Rows from block 3 of the text decoder of a small audio captioner, named by matrix and row number. Rows with one number belong to one neuron. Each number is 128 + 32 x the weight over its row's rms, rounded and kept within 0 to 255. All counts start at 0. Numbers have three digits each.
After each neuron's rows are labels from the 100 texts, of 14976, where the neuron reaches its highest value: "tokens" is the input token at the peak. Only what is clearly more common there than usual is listed. The data: synthesised sound scenes: up to three everyday sounds over a background.
# fc1: MLP up (decoder.blocks.3.mlp.fc1.weight, 384x192), inputs 96-143
# fc2: MLP down (decoder.blocks.3.mlp.fc2.weight, 192x384, transposed), outputs 96-143

fc1.172:220093129128109134093151084098078068091202180139116042114175172123102144186178139083175155113105162149099141173125133119130134107159164082114151
fc2.172:096058123107150149148130111129085128150128154194196119127177136189110062124142117082125140125153112127093150148150132199160167101096120113158117
tokens: "<end>"; "room"

fc1.229:080129089152085117128028051139126132174121136123104157124131150153142109083149158141180047122138168117144118164146154125182122167067117110082084
fc2.229:102151123165117169203113140134089182157148190106172162126108146099120108122132096203109087148174122152172114106133106137145127142076156093148132
tokens: "reverberant"

fc1.250:096196143173097167142181139121111143098160192108194139148114139142133107105174137103153079125102150084119147124140145136134108135132154119191126
fc2.250:097076179088093166131165169150084140126173201100220136156092143101154148103127147121144116128079155187163084149153146049129131131095180134105161
tokens: "rain"; "waves"; "cleaner"; "buzz"

fc1.286:121148149137144118098152133137087123126054097108091174136101095105098155131183155116138208130140207183166143111083119143173121150151105140155172
fc2.286:055167157065162072064132158128127106198153150107152123073163165127161122067162157165115101117093108105135094179159118130162142138121183119113140
tokens: ","; "room"; "then"

fc1.217:158161160092120129157135105108117103108130103109131066122110090166177172107062221096174125075121123118106157127166208121095154127148104210146117
fc2.217:153112151130111137104078053106167141139121158100147185124140112167105128104129082132191149147117132104101085164164105135204146122110112147159106
tokens: "<end>"; "glass"; "passing"; "howling"

fc1.144:195105192169132123104186103031108178122075155137078159170105142114120180092143167158105135086177196158126142145095208096196136115150141109159121
fc2.144:161110151201130170201143071089107156163056131077020130141095076113129151119116135110099073138175124135124130090085055187110084136147151133095122
tokens: "meowing"; "coughing"; "zap"; "croaking"

fc1.335:109133154163077132141217110108116122132136172178091122140150115168113155103160109133122088118073166181124109085058121160143095124100097098167126
fc2.335:057136142145064150134159066177055153109151141098150205139097114102115055126115056157146127163124145167116146096068105142093073161104119113179119
tokens: "bird"

fc1.353:141138152153124117114143081128095123143154121062161113140130078152125095168119152106143129150144156197100113115147160131168115090146163220127134
fc2.353:016151149105078155047116156110151153166112128076170157137110086114120142094158152099149127138140161135112107128138123163078138161127145165173151
tokens: "rain"; "cleaner"; "waves"; "applause"

fc1.366:134143122128128099171135139127104094092109111096079121151089098111096105158159134096134190119106114163166158063121143148120123129135164129171140
fc2.366:099141091109192116145147174105134114113138135101108122145116081087112137143173119079072199182118076148157117125143135148120098134094165091140133
tokens: "fly"

fc1.85:168153100141171164184060189132141137217110157110048157114101114113128144210154165091092215123108101146165152145093069165142118100132146125117156
fc2.85:157105115127159160168105099139160112114125154127120152147163104108131048129107098157074135120160194101104118068103092187174132152162116077132205
tokens: "room"; "cleaner"

fc1.148:116139128135090164165170124136093121156135111075156093157084104059156107119108141150116070119166073112170151155123134113098140153120107151129110
fc2.148:113133129168110116116100134093119113112118067094196194103160112169123075117164167180130110143115170108043049114124142119067111131174158121092160
tokens: "crackling"; "glass"

fc1.306:138094179118123124178100100121111099114118162139125097097120102135137118147111106146096124185077095132096133106081135114086135138083134115145077
fc2.306:127088167097125138149113112135149101083105088119159110166187139148144114121105158189142059093139110105105108137122109098076168168170156156103093
tokens: "bird"; "frog"; "over"; "clock"

fc1.76:086170130164121108080086164140143148146097188137102111101190132153081123134176168181133118149185104142168126140095139125152090091169102143099067
fc2.76:124160164081082090153120108154085125119084148191207148161185108056115114091112164164096137147146106172143111090115107122180102129125153125167121
tokens: "then"; "ball"

fc1.177:205146142141165107128132158146099134091113126142105183106082096133084129167148192090117209130122207213168136127100134101148094098175158114159185
fc2.177:130135125075204086127116111139187150190115106112116149143152075098194098139142140108125108155104118106100077174160067125086166133129149095083186
tokens: "room"

fc1.383:147143162165135163155110123071108159138128070083124119129193133058114154147154179138168089120124158144140093068142119114144119170072161156141151
fc2.383:094119150107116202146114138121131155105151144122134151081095159122151078155140159209120103164158105128163061098115079150125142119073193109129139
tokens: "reverberant"

fc1.194:124087157121094165095141060157135199094068133096130079123094128138111151132169161087136135141129145142166148145124193083164159110161090089109154
fc2.194:100105157130105114146082194161107139115122154121109096085086097149170149125160155169055144110122124098155107099140119146187109105167095062089162
tokens: ","; "car"; "over"

fc1.201:158148071167204140161060135162135181131098101108159102146181128118185133111109123057122093155082126117113154117137173185186158049115145178166138
fc2.201:162106115150155107134083139170126144109103113130097117106171087136141129113105163114083124070123129097132145141109176159175178091099083133137159
tokens: "buzzing"; "thunder"; "roll"

fc1.284:183175079169131119177123141124125184131109076136091144119168127194149123131104137083062114127144057100111146180162105138130160126134120163135172
fc2.284:106097141146096093169120126146162174095152142149117154113162130124101090106135177098094130106067124137104127125170171138181161119032106146130184
tokens: "buzzing"; "croaking"; "melody"; "speech"

fc1.115:121147088216105124093141115108103100131075110082129126140065126093137131118117108117152182054092160140134129167097106195129151115164132172170119
fc2.115:056111110141091119070105156140125079160137143140163137120108201132114071117149108202097138120110202162144108101092105100109131139137179120096070
tokens: ","; "then"

fc1.289:166104142123154098115115127137159153106124115147113061114095061100161169165096131087146150111154122161172169073122109138079101019120139153171158
fc2.289:143064116166061096118144160114141129065110136106209133128124086134110124160131102120088136121116166107158118150128114112069142129135135105119141
tokens: "<end>"

fc1.227:154115145058168184106137110157116174189186130112109116111115106116193077139111112064142179148126136132136083135149123173171099083148130134166105
fc2.227:109213126152138182091139113132166090143148130144137114115154203140063098096113106121163164093151124124104096088093129158148112138143110107146112
tokens: "then"; "spray"

fc1.199:104169106132088129149075147147159212088159151130117100151138080170119117127148128092106081082129103130124108178171109162140129133096128124110147
fc2.199:105135143159080064147162157117154125097193125164100096111120098141051148108159150101080151143143231150100149065108158125155128108121138090112191
tokens: "white"; "pink"; "clipped"

fc1.146:144119085187141141119141096109156114127134182145122108136139142086070139161175140029152092131141171118143104137178207111093137105150103174148091
fc2.146:130128121129067138138170106139153117152140154082190153105139118152089093141150125115160116108117171122035175152149125115156170157077101169071094
tokens: "slam"; "water"; "bouncing"; "breaking"

fc1.160:111143105163181149109123159084135204145140166131097086152159053129079208111125123148134113158126135123117196074135142137092120065066137123151143
fc2.160:113129097134123142084136079107077184142178103151141086088167151104101167168118152083182149140105138106104119121036197143090122108096131105163074
tokens: "quiet"

fc1.218:113109128164152150182132168110123194157161111151122087103112136199061117101140114152114121108195134119129134137121126162103104112036127134144127
fc2.218:105078120142163098135052137174167150096126168110115145150140094138142124088097143110121121145108116161096109121127134136175093147131101160148123
tokens: "pink"; "white"

fc1.107:112122137119094175143133104107086139150147140092154148114184103119183125129172198112108143112077181162076089069127102173151095073169159133092115
fc2.107:186131078101117146160113099074168203167165111133075106136164098131082145105149128164106078154203168127192144143201129108190122175111112127169126
tokens: "reverberant"

fc1.68:104180087155122153208098127064142114146172099125129130123167116105073159124212203137074099133101169145095144111153104132118124137130155096083130
fc2.68:136158098135135149112088153114136126200117137118135125126161145086088127139100116176122088163145118143126118107118124143161095160120154125104137
tokens: "reverberant"

fc1.20:155123082167091099142191097140149143182112194164102157135128129148182137072154142135117060074116175116133077060078143124131110151160066095085089
fc2.20:109123133127104111196133076186119187103134160187147200085150109103118087141115098106054101134155177124113134101109121142132134167159152133152124
tokens: "bird"; "ball"

fc1.235:131102142122126165106150157156091079117140085106114133177167128153127133111124168133151111092140063143138133111107159135123094078125122147084082
fc2.235:138020158112043205146139144153089091118114073158093142140124109098052152118115168104130120137127098112152151131107107070156143126131076105085143
tokens: "slam"; "bell"; "breaking"; "zap"

fc1.312:145122146187133088180173103153177079156117140151153110106176084184128201115193095086119094088121161123147150132155161197112100105124162119092170
fc2.312:150096129117103086155123143123091140131159114138120190196077115151146079157166122118058121142133159130172099048099142137064126131079140091126174
tokens: "rain"; "then"; "over"; "cleaner"

fc1.311:151093153155145141091137069128126094120136137138149114116130160131107158111187168137078163155107158156113124141098125083146106127152149109065170
fc2.311:101044125176087122165140086122138140160161119149153139144192154112125130161085144086104153108129140103080113132231128126125155090128130203112127
tokens: "room"; "then"

fc1.338:111126175115183086158089124090106136136167152143104133176148103117136161120111151104086180121088068093127131112125153120121076102118176156074111
fc2.338:169082143109104109119037120211144095137138158156122125124092162143180145099116099181170124124087108080144094156127132131093131112117195144118127
tokens: "quiet"; "church"

fc1.32:112145113183094107170093146077115119123140076154173105098117160109121169129086140111149107065147065095112100162090130163168197074143107110176141
fc2.32:128099094089132125094149166180083167193168168127146099186119169143138056110166054135076140110107109133135110127132130088143142157116099126122142
tokens: "crackling"

fc1.56:172097141111131082116139178122106136129116124171160127146183116102187112092138205120073158162166074139131073040078119118185113118071157138105124
fc2.56:146154136187124078067115147132140110132086069183129107116133182129077154130153137072082065161134077136135078130080155074142135122094127136132114
tokens: "then"

fc1.60:096159123127129080148127094088164129100113096147077172142133152168148150121130181069165142085085140180176114127093144186140109095103087141075079
fc2.60:162146140123129170096152068103175152097115174080132119177123103092136046123121115165127123139194153094193128138102029134119118133122092176180149
tokens: "crackling"

fc1.315:185083146134159136112142132061127155146153181171123074171142111185071146131105133123159144138193093143078193119102183160094062109107128114124112
fc2.315:070144115132170123169096113131078150114183155160153116110122083120083082124104093102119080138089164135086149122153144122187145154139108113117123
tokens: "quiet"

fc1.282:159116096138116216177178161156113176111107157125142127189140142156069160123158159071131169105090090173140152118130181117171114141109146133130117
fc2.282:135127139128134118095110143097146111141119122141105129121115133171176122122169173093135156135126108142109160124175098092169173143130164111139083
tokens: "then"

fc1.211:089146141130101097053138121076122136121050146162134076165073108141164136160102080126196111165197139171140103127102191159121098142149105111168107
fc2.211:125105152146144232120048136136133082094159162127146064144117076126102088148123099173132041186173177083144181093097098166127107125079137153171107
tokens: "<end>"; "stream"; "room"

fc1.54:078091097153141109117111122088121152134143106081100151075106085154143114154142159157091178124077151152144148127114115155190156113111143128166070
fc2.54:094147137175143168142162119148067097125156137113141169152119125101116148158149106164110185165088074160154173143123127134114089146053105121126108
tokens: "fly"

fc1.318:108099114183149146135113061158164091164113108130126140061153114161057113128070089178118159109094133121101121150102092133100143136112099132094138
fc2.318:121105160134104139121165155058098139164121148068128113147111148165097166102127144157068115142133082147139163108081115111168119103092147131124120
tokens: "stream"; "applause"; "clock"; "rain"

fc1.10:164130162143150098157138108160102121149156180124089110187143103218053120118152086134107128127135155147126185070103145118084145078124067149132112
fc2.10:120082162161131132124118130164106149101196163194121078165146103083097134110098125130115140164135082145117179118157165124099105127122129093133094
tokens: "quiet"

fc1.277:153127105106086098150147131154089132148083106101122132106052137197077173133142117087174133159133125150120124147105125186077171152104137121156120
fc2.277:109101110127174091103124202141084170079105147180118149204061144117135072097126097137100146160091139148138101128094153169124096036103125119130110
tokens: "<end>"; "room"

fc1.232:126146116166147123158158112081141132141122117156136053136158115109131187130158130054169092120154104141167202101099152111177102110047118117141054
fc2.232:127135141109127112151124118093148184070128123138132163139071179123137176196166109124170109141076078084139161086122131115097108125140168092102100
tokens: "quiet"

fc1.281:202152109152108184137065100028112069173104074130135170089129142068101189134150184139103136161112097096106120097161121129162125155107103108085102
fc2.281:169110127086187148164082112174115141125167127137165126157121109113130085144112110144132109129136169075123127151160115206173098178152131111089118
tokens: "room"; "reverberant"

fc1.117:117162102147179091179107173178150223136180168099103144132152117123081131138221122137077110156159166130118109092163132184096083101118142221057122
fc2.117:141102125074085129160096116156140133072168109183127108138121137159151112092176185159177132042106188157145089146116138082134168171134071079134116
tokens: "reverberant"; "electric"